Rows from block 8 of the audio encoder of a small contrastive audio-text model, named by matrix and row number. Rows with one number belong to one neuron. Each number is 128 + 24 x the weight over its row's rms, rounded and kept within 0 to 255. All counts start at 0. Numbers have three digits each.
After each neuron's rows are labels from the 100 clips, of 14976, where the neuron reaches its largest size: "strongest on" is what is common among them; "loudest" is the band of the loudest frequency at the time of the peak. Only what is clearly more common there than usual is listed. The data: chords played on synthesised instruments. In brackets: how many of the 100.
# gate: second MLP gate (encoder.blocks.8.mlp.gate.weight, 416x160), inputs 80-159
# fc1: second MLP up (encoder.blocks.8.mlp.fc1.weight, 416x160), inputs 80-159
# fc2: second MLP down (encoder.blocks.8.mlp.fc2.weight, 160x416, transposed), outputs 80-159

gate.220:121113127122117111156120163142112152153089079171109177113091115147125103122113107129148116136154123104145162127143120131061114111099130147161092137138136147125173121074126132135171108118124104156170145159138148159115145120125153118144108122
fc1.220:154149103117157105119147136126113110176141099120063134132138125111127156136150154094107131081119124102132159100150111167108124146121083124124077154110147130152136117098085115132115130137125117163144138172144138153131121121119147139130054112
fc2.220:113106114106142129140117107153112130158118112133122141138092109119127122138129139155177134144110122137162174164116116083185168129120115171154139159147104111154124129122102139092137127126116129130128075120107135157162109118145145124144133162
strongest on: the note F (72); string section-like (40)
loudest: 250 to 500 Hz (61)

gate.107:134120102155156104125136124132143131090105178129141200132125094148154133095113078133143137146115133143118135133126089180092148167125142137138185105134126130120118116124157152150157136169128098125136122132140120120144140141142127118109125124
fc1.107:093111145154155108122164140175123109102169099112143113151158162090104125108150137145155129115141122114128150116055118131179149067131091172119125140153093132157121127145147143079128117140129145118139125153111122132117131110100145083116078106
fc2.107:084126140111154115107112132165075110101143112106170170123112185137143144124157128122163107139132100120145147142138119146195136116131158147133143118134146137126120146155144128076081123097108140166131134144108122137129110148090132098137120094
strongest on: arpeggio (84); organ-like (32)
loudest: 500 to 1000 Hz (41)

gate.348:138112139128124158116109135084100150159102159134126144166081121135135091127096112153131158167092170125143057145144112167127123118145112164137144094087119149177096101171120112136158150125104090163140145141115117115138092142150112151076131110
fc1.348:113126162161145124132154126085154160133154126133100111114163139119156129148128151132098159104090122099112178147187105141119135128156117072150134085137129112130150128139126113105085106128106095146106117116158088127127121101158115099143111096
fc2.348:134115114172092139156079093125117133167122113131169106120111144166140128118076070142123105114129146123119113158114114128157111129134124112107120081106131131135123093179146111111142139120135144149115137119117117175122130120107138116117083144
strongest on: the note D (85); arpeggio (83); root: D (29)
loudest: 500 to 1000 Hz (42)

gate.44:142150133165133105155127115103115111146134119108094134129133170134120153136132178121084118115108140132110146178126122134157136154113133101161134127134106164119139152122161124046136149067152155160114138129093145132151144156132161141080143090
fc1.44:149113135141162090136125138159156099086138093072099143106127131152122155160086146146146119134130130152106134138163098094129117116057119103208100124143105115125151153145142136054159140109104130129113128148135129124157141139149159118088118120
fc2.44:124108112129108142160140144124086140109134112135125119140135088130149118158116115127112115125134123074098122109133138171108186111109119100115091178130112132128121102092151120107148116129128125115102095146129113158106130127104133139136162195
strongest on: the note G# (62); organ-like (54); root: C# (31)
loudest: 500 to 1000 Hz (36)

gate.137:117140130142145171164125103148126133145150100180146110105089142133121113117089114125153159122155116080148114135159149147150172122158137122133137105137118109112124116128130081135119102099157139147152141093100112141157133151079109120145169116
fc1.137:137143179137146094117099160134135141083123141132132168157155133172132144120131133117100130112170130137130078148166127158107127131066121133129127108100142122093143154121108161121104143185090090193120094149139134142128089100102132159156115156
fc2.137:118125142139198171094147140100140143086116085154103156104111132110145155142078113146104136168091123133165124123153096120129143119140110156143110121121148140110147145145123140149111092150097105104134159157115119126145090133106123131137122135
strongest on: the note F# (69); playing: arpeggio up (53); dominant 9th (27)
loudest: 250 to 500 Hz (67)

gate.321:164117121083129140147142110109136130124113127133132160084122132120159146142156105102151091118174126139171128117173144076117148135151129127151133145151183114092138150091082163144117144135140138155119128139152129147115137103118152123129067105
fc1.321:092142107157161164098167130120160138095143124150167182121113123142117097059106125116116138129161126114104134151131059150127142131095106135118120113123063121117164060143150120149159108125153092138099124136120068132096197165144137134103130108
fc2.321:123166128103115120146155141158146078083135091179094158114126140127107081140110146157085159107155163124110155123146124127144123107107168143135127142089102107115152116154115098158126154146109099063106146096140099182151132114136139121112141123
strongest on: the note G# (61)
loudest: 250 to 500 Hz (77)

gate.344:119154079122142105122154116131108134130127133123147124158120109126146136114128119127164108147115107130154151133115106098137112127118158135129175095136109086115104146122134127116165130143138122090136136120146136138161145132143132148109092133
fc1.344:123103186135123126150124130116171167129149133127100120099162154138112125103146169137096172104155151122119142124141178109132153162157111102135126126106144133106122135105144148101139113123129123180102104119095084116097144126110131130145141159
fc2.344:091149096151117136150105131105129152110177142174141150163162114136123124117124158134115151126149110174091131130148134139120156064128125123106128133111151095158140100102117131156105116147104169118108109122122074155142118146120162149159129115
strongest on: the note F# (98); arpeggio (93); playing: arpeggio down (56); dominant 9th (30)
loudest: 500 to 1000 Hz (41)

gate.33:125145181171111112163116119150164171150121119139129137147145100135124102117103146114056164131144154149104120140151112126100106132164135075078097109086128146099141122086145144122130151178082091130143108135140138143133148151119089146134130100
fc1.33:144086104125139129131107155150112115120158131124134131160154132157078146134154154114148118088157101116150143154092137120119113136110151118134114102094130102137125086096123150173148106105122149158121136122101069160143108166167135160168117163
fc2.33:132092102107157174106111148096123098122142147114121126116127147145120134125136184111121130132139105126154154136132146187089115114171115105157133105130120122108157148154123106128129152103149151146120084107134095118130121117107119176123105129
strongest on: playing: arpeggio up (57); clipping (29); text has "clipped" (29)
loudest: 500 to 1000 Hz (55)

gate.275:124089122101084135118155110142129110062135114162145121149174125140127148116116067106132166117136125110126166097145098121119100140100109098145113122139125126132127125121144119122106145114173100141148149126107139131152102116183077119171141112
fc1.275:117108149105125086163126137085127120141141093106092128151117154122102117129112135121090095117090131141154133147097122130098116153143120148123127113189118151107097119099088130142163111112117167113146165123104146101128138120146128113120150131
fc2.275:131110152148143177082087124090137144150124179120104139106111117110098124110173106089130193135166099130121087123135123166119128111138099124082140118159099149126068106086140105127170132114140130089142103134137103131140144100076141136151120119
strongest on: piano-like (33); marimba-like (28)
loudest: 500 to 1000 Hz (39)

gate.114:092142114113130137107121159168154129154099108134136142134050065196117165152125118164091127140104148142104155148110148117162096153122163120133107091081139114137155113153115137134103112146176112105164129161170142122142097127114140092149110087
fc1.114:166122111150098127147111109134116150146090153108151108136159137136097135144129158115153146127134162095114099114121140102190156111150162144089156152115116127134082140137121131134117080158130129141129105125137147120101117121129139077101094160
fc2.114:150073138141136094122084107143070136149118131105097137121130131108100130121124166122154129151108123116099110147107113170177099109124180160154150139091161130113165125122091099156127109186122117129147144119180137148128122125117137096101119122
strongest on: the note F (97); root: F (28); root: A# (25)
loudest: 250 to 500 Hz (65)

gate.266:153126108086154076131148113119110115121156178131119126124148129148120157112194161130103113170139122101130116123131098140137125124110154169149110095106142087140120132140128101131150116101145128144107148149108097130142106062082117092126130112
fc1.266:122128105146079164142148121163157127155079088148113160105111117126169126110099154107152130124162123100135157120133116146103134176119103107146125137120146132113130109118175120166154135118099092111123099166093171180103113137097101148146103139
fc2.266:150120113180112183171116109108124106129156112178116139125105147150168117133081132135155153098130096116147144141137123132112070161100112122142130170130127163154120140130156098149153114114144125099139100106139175154153152122124119131139124100
strongest on: mains hum (48); white noise (35)
loudest: 4000 to 8000 Hz (25)

gate.42:139134119100119167121114126109116103103110171133139171147124090134164124118110135115170128125119117131125106116161114110101126178146118125154110148137113165162145125121155126142163118124128129154112171135173138073103090116148113083149112142
fc1.42:137122158150084142178098149098124117140114181162145131137140117098101129109099162140163133120079089114088109107139129098094102147134131139152123129184127132119167136128122132124139122141150097151088156155144148111104106142139148122151146099
fc2.42:095110116174086125107129160127137088107151126147119128139120126128096114176124130157157164152152128113151125162116135106116122114173145143143140129150125132135145106137108126123156161116135151114109075132105144168117135118129122074164122103
strongest on: the note G# (64); the note F (60); root: D# (26)
loudest: 250 to 500 Hz (61)

gate.325:134126144098073158126140129121147128155094092179100118123118122100128133128119182149135116128111129110095112119153121085144127145131168110130150120124174123136140132129092119087117168154114138126129124120146147094145117126079122159098133131
fc1.325:137111087092117123122131199144167106079122105130135098123104091128126121124103132141144112153160114158140111124124133154153121153104126104092163152174158137081145151151144139124126133172116142157126141129158113100063143148171148102129136151
fc2.325:132119104137179131096153145172148129132145135122121147133119151107118103131143138113107108112113108127104138104110118170143147105165155118092139097112087122128148095123147111099149165141133130132134132089119160082104091126162175145170142152
strongest on: the note E (61); electric piano-like (26)
loudest: 250 to 500 Hz (60)

gate.102:137167127205139138141178112171108151118161164120094058096144128169148125129116110115122152133128113141104123096096140155120083133123139132133117154115123121127144106160112141140164120141149099106117143120115137118128162183129129143114114141
fc1.102:153182101107114127179141100149153108097158094138136097112128125133131125134144135102139158164153139129124087116148135127123141104125114107154121145109146124095181124135114085116176159114128126140111103106099118138135130130146158139104155133
fc2.102:185110115129144129137130118094123133174129129132128139120113120106118107147140095119165111130112128175097128138102104133105090110147144136093117131161150129072149118133144112159135153120122139080125110159120106141160173118111154133157116113
strongest on: the note E (74); vibraphone-like (30)
loudest: 250 to 500 Hz (72)

gate.71:134098132180162096115074145102117096103167101163158124168092092109128114154115135146132123129124115114123121129105146133134170078105129150110103121106122127123129138083126154155118118106075133074135080149120160156201121131157114114142164104
fc1.71:114081101137103115080120105176116139145093133100108127120154137115159088115112139165098153138102151154116108141142143116111126115166119136112147120078138117144094159137185140134113140149135124119123158139133098103113146089089125123116151076
fc2.71:122168131185122100131139079115179090124139178147122102132126121123110132119104111155097085140109095105175128123128105097125160109110111156131125125088107141114122086121183157139103163144091145093110106119118171127110140110151119104087119142
strongest on: the note D (72); root: B (30); piano-like (26)
loudest: 500 to 1000 Hz (64)

gate.172:135159101150120133129094083150108104097151164149136153121175116151080100169168127118168119149125130123157152106095132129165114119107138130108133118153086121122120152158127134126147165106117187147110143123146162121116108075106127120158146143
fc1.172:157178105129118184137153126135107098110154118150112155153137130112105132117089113128143115142154093129151081127116097144134172080128102109117123089123118115120085144198150156127117148126128160177132098146150132131168145115106153126099080139
fc2.172:136102113120098125094158136164194130121120126107150117135106168143120165138161168109110101149129135147131120123138136138134144145096144152149093112102130122151130091114129117152123122145090116125181113154168099127086118123110141138121178176
strongest on: square lead (29)
loudest: 500 to 1000 Hz (42)

gate.336:174110122118157096188177116100154157116136145127148134145136118096135133133111091067078109175154118128112124136088135124142090108120130133085129153132129127166131150130176136126119150132144157088094109104129143102130099142116114100134108093
fc1.336:162124162133161134131079112121104139117177138140143128109110128121117153126122107130152127109125134143097116166073107094136148126159095160121131129131104110173112106138107135138146090168168120097110139138117134148154125125133080142132126118
fc2.336:123116142160139073138148111159091174128146139152140137121151076146125137136139114135127139115114144139111187138130190084124100117123125109144147158136099129096084095119136139127136176116132101088119096139129152130142117088077120149109128127
strongest on: thin (high-pass) (99)
loudest: 1000 to 2000 Hz (30)

gate.27:187121158123140118147114171138131156110072140116139119110144129150128049134143129122109118114124116083158124127087128109129126115125116159142125086106154113130110149135088137143136148104137097087112139135141126208137131140148100145126088091
fc1.27:114124091165099153107133118100138110081138113136108141130088100125129139090127110182103115163141179145083124113134108184178162161115140097143135112137084141099148111111114112116094157096109153137136109128109113109135109125122148133131160147
fc2.27:139155138149146119124129129106133116106092113145105109118143131132161124150113133116129112158128139117152117138150131202132134160118135095135159124153136147144108138152068095145116120137055149165104110108129140136152116067110144075092113133
strongest on: thin (high-pass) (88); block (53)
loudest: 1000 to 2000 Hz (28)

gate.204:118117134159146164125112116124153122127102085113098106148116155131103165167131138141105136084101089073126076104164098125145190123151104157140104138095155133104150116128096132115104115133138115161146152172098119151166115117141115132100101116
fc1.204:105114095119105110200115136149138102109113088088147136178127101111113164105124137119146122103142115125132149133135148131091120120120140107140149136168132092102149128129164139130132146093102111105153131131114108120107085119159143128135120152
fc2.204:102124114093078137153103163139132154152111107118145126106117136119153084136128143122165102164126138124115139158096101146121134108124151180129151129102106099127170144120120142094091111123061188137161140102168148124145108156139171116047114116
strongest on: the note A# (82); the note G (68); plucked string-like (40)
loudest: 250 to 500 Hz (66)

gate.177:143107107127152130147106082180088108155167132142142078131112123116107117134108173116127133117147125138120146133085147118168160113133134199124104129139171105108144126116103129138071099124172136140116109077102116145103151109166135089162147091
fc1.177:108130129101092154129113075137138118134139139170130148113112109131106111167136130143166144092144137106133126129082160104148162140120107140104097154064119143106099141114125116164103159083176186138114114106154140119096154101140147119139156135
fc2.177:136139089142146133142084082102121136123131099130147095114147090161150116142124172158139133118122140140142100127152149134159139099164128140149104137147144157146136101141155109091117113110148168114096154139128096117131126111117083135130118145
strongest on: organ-like (32)
loudest: 500 to 1000 Hz (38)

gate.277:144157127162139086123096132141150145149148171103175120081113121098100128168155118110135164134072113130116137104132106101150123116098166122124120177137150148112130110128097154108132109142135137130102154148093115158141101125141146116178146177
fc1.277:123146173124134147141163121139161148124137183143152142134128125123118138142158108133155129117102110097161112104153078127136146121129155109128130117122147103113131106152181105112123134096161133139091154128143124134116183137103100147116132092
fc2.277:132133109116145123141109139142138134139095102140135116108119127128129135133114111113154163117143098113151108117145147130099126119115129096134093102182164137098146154119145147150142104082133115095167126145132107139130159127130152143154086138
strongest on: the note C (68); the note G (62); root: C (41)
loudest: 500 to 1000 Hz (45)

gate.99:061134115155132133157143097146111136108139128156130112160130099123155131144132123181113134141118109141191126144159131143155136119130119141094131134126117118173117112111170120103190126114139135104113105140130153118130181159104083079109109131
fc1.99:164144132089163142137138122157110140124119110137143125132096161096161120129099141081128125138157165154153133076099120139102122127116130113120117133126131155140142136138129157130170153131135146132146152112086087132138143073150154119099173097
fc2.99:117159108126095140170142161135096151138078163115169145158125130122165136124114152148154148111125147120100129123098136091153084130141106091127099120110141124122120136152129111117095135091108142084150143124118106118096142111116120136107134164
strongest on: the note D (73); root: G (27); square lead (26)
loudest: 250 to 500 Hz (75)

gate.351:112141153109145134108109142123118123151116123119106135159124138124099113111117117127117141103142135153139197124077160126140189161126127132114148170173096140142127130112144146156154107110087151110166159110126113131131102133118158154161115101
fc1.351:088136167136133140124129119118076114147116117078069108183153094127146146130129132121119147140117119160134112111106152149115161157166128136095146134151131147167118045154139128173131102153137116140162117128143101119144139171106145091151130143
fc2.351:117106153156109105083156112124165068126137125117093102159157159125133131132181097152125148130116123144144087071168141112179142147102187148127136144134138120140142143141142110098162132151165155136141149121142110104170121098156114151107139138
strongest on: the note D (63); the note A (60); root: D (32); square lead (26)
loudest: 500 to 1000 Hz (53)

gate.89:102163095109112101128141129100103133131122129145146151136112167104160108096116126134126123145108124122160163117111089161082155109152109138171136124135121085112156088141071110121139135139184104108117128183139125126171169076135129109108112160
fc1.89:121145142095105138123171155123163133156156113104117125156113170131180112099135142158174151143138124122127102100113138133120118133111094161124122103091134147108124135141121119105193122134083117128142103130141136125127157110145130112115104128
fc2.89:104148112166141135113095115122158137090106066078103100142113120152151085168121135147115163082083152142134132118127171113128079104128107117080119156153096160144134126143097141111128124100129118138155114109133142139151138109105132152147138141
strongest on: organ-like (26)
loudest: 500 to 1000 Hz (38)

gate.145:117110108176128111103127132116105144127070086144172145090122147129189163136111137171077130100112134088134127126089141114108105167124100118152095130154147113146141117105126106139115132136148124134105144140076149148123126110113124127176116104
fc1.145:125132134142110118139157117087114145094135083137120124122114155136148113140119130125098107094143152161183117097125143140162112137125095134118125149097085111122134165139151093098092130103146135158141130119110135120105119127165146095158123145
fc2.145:157184125163104086097133145124183149117149096100099115174122091104118095123110161110101148121107126165110140124136122127122079141124146139094131142141164135160163122128147110105136165136126116111148119121120147150113130117118120121112145132
strongest on: the note C (96); organ-like (44); root: C (37)
loudest: 500 to 1000 Hz (49)

gate.398:092146083150104136150148093146125134130097122144149120130091138115169147180115096145126113109070158160150088138159161103148117094126126104140166178137142117157147138118137100157125090101131092124126124174121120147092158116129130110086109140
fc1.398:135151143163155151120112189134128106134125099085138137122134112148098107150116129145150100104152129134147144138136123102155157107101135148088118118093083144115122122150041128110132136150089115151147099140123113130137127112119137123116138144
fc2.398:148120153155115130115114116140114147139120102131156132091131132139151113103139139119119120126116133169085144149157104134115103124132104147082133149109114142130143097146095114116120125163076096151162089126165101098112142148115136093154141140
strongest on: arpeggio (78)
loudest: 250 to 500 Hz (65)

gate.383:143086129149118111169150110131198117138147119119155155118130118097115111115104157078141149123077154123123109153069142136143159124109123154113111100137097124130151110120113155131151111175118119106144103138100117122098108136129092139119151137
fc1.383:158155095159164115156108127131117124125205144124158130144104175119108181163168167147105182138156129128105125120111128127176122129105123125141125142144152182146149124105121115119109171114137128120152137152124145144123099157164117112094133126
fc2.383:097145155111111139155130120172104163121124141110140131145125157108119150152169160138126097154104094144138167102136139148107120147164156099148156196159130102168109126128099141128168164128099120156150109126152113068096141120093161114146155110
strongest on: thin (high-pass) (96)
loudest: 4000 to 8000 Hz (30)

gate.223:152114124137119104120104149096127122126139106132114161114145116122161135130154119169127109160129121114162108105164142104117101177095105128130110134143182114143143102117171149144154114122115107068105191098165144088094128142082126132090081102
fc1.223:130124125103127167087089125123134106106119110156104149121097125152095125136157125121154105158108085096160146126147135142111082163193127133155113151151142128150139121097115113133153143141116164116135151109151113144117166120155128164178142117
fc2.223:146099118120116147133070083091115117155140060117112166136094154169122169101093129135131163141120123144150124180097114101134121126136119122104178133162122113142155125106105130129115101121172138172120106107128097122118078152144135148147107139
strongest on: the note F (98); arpeggio (93); playing: arpeggio up (57); root: F (27)
loudest: 250 to 500 Hz (75)

gate.371:108156122136119185150094116130116119125069120106129096130177102124137091146141110133098105118171098164130154128113105100129083154143147135123160110130069134122153132119161125139161112122147088124160131147118125097156115132157135150131076114
fc1.371:136087156161109129115187098131195157132139146130121125096150154120115084159097148084143137102113110149125144146150122114143150148118117155106108115167082143158134132108125117123122152135130143111122085156145116137127078092070105149097120125
fc2.371:143142131160106114077144124100143134183138128153130139112141143136158107138155146116154129132157105097116107109144094083077131098124098140109138120111095123132110126125118152135131078128125159115089101141148146142117098135105124132120142136
strongest on: the note F# (94); arpeggio (90); the note A (68)
loudest: 250 to 500 Hz (62)

gate.187:115116202152147070120158112138151143131130107124117122160109106099100150148153134130127144125148130146136117161136140150136156110153110132154120112115151135120101145131185111111148112163128140108173117101107140093160137112145119120131145167
fc1.187:081168159163079137119090114102111181115128147139139137080172163098109130108086159097080152131090108084136101128147095127118136124098108170101128143128130108131122130118123128149092102128112142168143116156095140174094107115132173128133126113
fc2.187:079125114132146112117137137161112116122165103138114114139133178116111131084125149110135155076102106112139118133140143094127142093106121120141136115092125093144127115118122150143120123142116159153086121108132108113094173112150158098152102112
strongest on: the note F# (86); arpeggio (81); the note B (61); root: B (30)
loudest: 250 to 500 Hz (68)

gate.7:150157101151140099113125123088174156163114129147168155128126104129125153099117129125169133159115139115119140152146165163121155129102140109140082149119118123099130133126148105102131111126103147101139134122149123134147081105153136112105086170
fc1.7:104098142107105108110105138094168128184122080153164107114138128124138128135140129129134131115115128139165140116116117130124135134138122100146139148081118122138121150155090108147113125166117137131171121113098149157119122099152147072132135104
fc2.7:115095132131096090131062123082113137138149092145170146154129127138103161131133129118134171108128126140124103139077130122150116120121073139151134156131158130105104129135114127189119158137127111104155140132165106141058112108118112102155122104
strongest on: the note F (97); arpeggio (77)
loudest: 250 to 500 Hz (63)

gate.118:164124135144140136130136158140113112093131073125120138132077096112113128117122120093091138130130142129126117139143107149142107104132128141116165101093133103136114155144088090148138112115129106168086097152133108108119136131199163163120197131
fc1.118:118119140126133128153093134112126106089105109124155100151143112083128125123141142086131118119117097124143125131180139105153118125109096158172105107117124104143106139125091124101127137186094090118134101129150134144118121165120158096107154135
fc2.118:098114110146145156104141120108086128103084104083128110088150101121139130162101140154149106101125138166112124152121079177158125117108152153123119149118126150129123112148166119142099139109089132163134092111148138098149131154081085096148128147
strongest on: thin (high-pass) (36)
loudest: 500 to 1000 Hz (41)

gate.175:158133115128141060119134144135125108110154116157091127111097070101130157159110104110136128129134137114127142110109145177146150172116099136138133164155092087159205107132094144127156123091124123099153129107125137125138175136112139111137144148
fc1.175:167103099123137124149122089135137119117100137146165106147127165111121128119143117155070141161118098118096126117143140103106107109203143164114109153128169163106127132144130113151113143136144119142049105143167187098117094085143127143132132121
fc2.175:115139139127189145130118085136120136169108117156145091112145115138123129123121130139071129143150132138108128165131147095057130114154124122103131156105167151118140155140074136141142147152133132107117173137120138124076093082132158128132085133
strongest on: square lead (38)
loudest: 250 to 500 Hz (68)

gate.288:138140170138115103138110153152118071106143131120126120135118146135178106139125154103087158159120141145088082123121126132114098109148185153114145130102150175124166153097138080111124120098143117105166102115130140136134165095138106138131141128
fc1.288:126099107089147139111174161104165116102107176088139097138123165123122124107107117111119105109107103077139147110145109107176120156126147128080143133120130115158161126120136094152143129095169123133113084096089092105126147182146178124140122118
fc2.288:083122126136102144118169124097142159070092183102136141132124134143144134102084130087141128117105114109139096123135083131122163118118100138143135130134125127157159153118130122128121117108177145100165095103098121115133139160139154161149131079
strongest on: the note E (64); clipping (29); text has "clipped" (29)
loudest: 500 to 1000 Hz (36)

gate.108:137162110116103140166099128146121086096128117145096124120117140180128109095109104109129118140128199108094120139104154101150134129108125072124130137099157154124106115136141128138135171096156161121121125114154127124145141128155081151095154147
fc1.108:163145140113114112167132130110119133122135168108133116083124115160130145099126146135128111134105133133138137165107131083120160152172111146133121137138127154121112119112155116120131128160142127122111099105140116134133104144159124127134140136
fc2.108:156121149126160144116104125117131137162101136183162156120163126110130095150162126130120099148119099123135099131108187135124087100140144098134131136146101106152095144153139100129144122143158157141117112115109128103105117116129135178134136132
strongest on: organ-like (36)
loudest: 1000 to 2000 Hz (27)

gate.368:140140152167157142146122159099168122120072143119156125110127124128155148146136161124103099158102100149113117136139125163117149094211141136165077163118163115139112095108141114129115149094109143106153133105098078139134130140110109117167136118
fc1.368:117113129152118144087132151109118107123157143195118188173132103159112149178142122136120098143133153132141158132125101146113121097127150159089159132120099113103192105151140092137134115127142118147124088107157154137155116128116173124135120149
fc2.368:156127147170135151123094139088147139116094161184119140123167095121106136101153166122110146129174166131103111117147096146148105150105133140143162113134167108106100118129099143169153131124097112127165138140138141123119117163120167135157107116
strongest on: the note F# (65); the note A (64); the note B (64); root: B (34)
loudest: 250 to 500 Hz (68)

gate.166:140133130154158123122139144117118166115107100090149122091132137096139167145130171152089144089129151111168175146129148089102125150130116099176119099159115111143158127146133125115138102123159130110089177089148124164141107097086137121089110126
fc1.166:098143161116130113082135132104152128132117152116142143140119154156133128103126085153131069146112121106101132155133173155132105091125114108165117158119107145159111122121113125093128122135133137150106146134116129136203158166129135147166083134
fc2.166:136158115099106119130118114114134115121138151138159133119131145187134153125118123108125113091170097137101139148143146108126203048164159111109085145117112133149093097146115146109093076143164130125173138156140093110142113144138134110138105152
strongest on: the note C (67)
loudest: 500 to 1000 Hz (55)

gate.76:133058146146140088142156180137116148112144151059112149108173125158111143131134105141104140143165097107110112086121149134120121109129147082126132102126139110097124099136126131107102153103154161130120137127153175099114095122173132100102186092
fc1.76:123153156084130124170138124120155107152142144127124115097126169128145116116129095081157099147152148125171134186166136089106101122109126139130094126107134169181121150139117090127112094137134115088101115152157169143122119107155124130156157145
fc2.76:124139134111104151115108113127101120188110182093086113154115103121134127133101083118141146114108144159141096132113073151106186146118088120151127145100169119107106112148149128113113117100184133145104137153126148142155177100138109134137073150
strongest on: the note B (60); dominant 9th (26)
loudest: 500 to 1000 Hz (45)

gate.402:106157155092100133115117169117112139116139130176123105142123105099143163162119150164157188099089121147126082102173132132129118167106172134121089082107149135097145127173089139139153173130107165121096119123122157117129118118156125136109167110
fc1.402:121157110120107101130100113109116162134178124150067139121125117132152172130135147107131137151106125148166118117163133109124200113085140119096142110111145173126128129182106123151161115102115134099112113123105106160158106081131129115145125151
fc2.402:153152159166154119142127140155115130098158105144104133131117169117098126154149117097093154133145133093157126113119116145167192114119141131135124190105161146089115126142135149172117120109094108125157122118131138121124115077139104137098131133
strongest on: pink noise (27)
loudest: 500 to 1000 Hz (41)

gate.130:147138107111122104088115125113112106105131151152122120129108169165099138127133147123127143131117053144120139136120157149125089165124147116136097154118128151120109096146062148119150143114130109077138117143132157087142141147101138123083087124
fc1.130:127111136126099112115141134115119118118159155161145107109140119092169155128082133099142146149130124159155135116143093127144116088157112183152126079139116132088125124100099116143169083149139118161126118128109093087124136136085134142102135132
fc2.130:077123111081139114120169128143176113107068162165126103147100140134110132130074145126144113109127193125106137140132155119095110141118096148129150136137138109133128110129121132137128126149093175162179147116127120118129129161109144153076132104
strongest on: arpeggio (93); the note D (60); instrument: organ-like (25)
loudest: 500 to 1000 Hz (80)

gate.283:131111175143116092142142113147110115119149108134142175104125169106152121154144154142107119145142129132117176142115143120082126112132147122110097111189105093146130124134155104114125090144132110108136117082109141149095125113104100128117145146
fc1.283:146143116114129154140062164159138120115098110125137117129127120126157105132142099107164110133125123159164141145113124160128149157081128104120062087147178099079155152111121129102138114190120079114100133137109100137141138172141117128116133111
fc2.283:162114104104122138129113161146130140132154082093132160124162099172123090164158078136160159109090150125104168139125089137120150178090124101068109120100115132116125120144133128092137152142139096113112161145099158173105101146134134157134148085
strongest on: thin (high-pass) (89)
loudest: 500 to 1000 Hz (42); 1000 to 2000 Hz (26)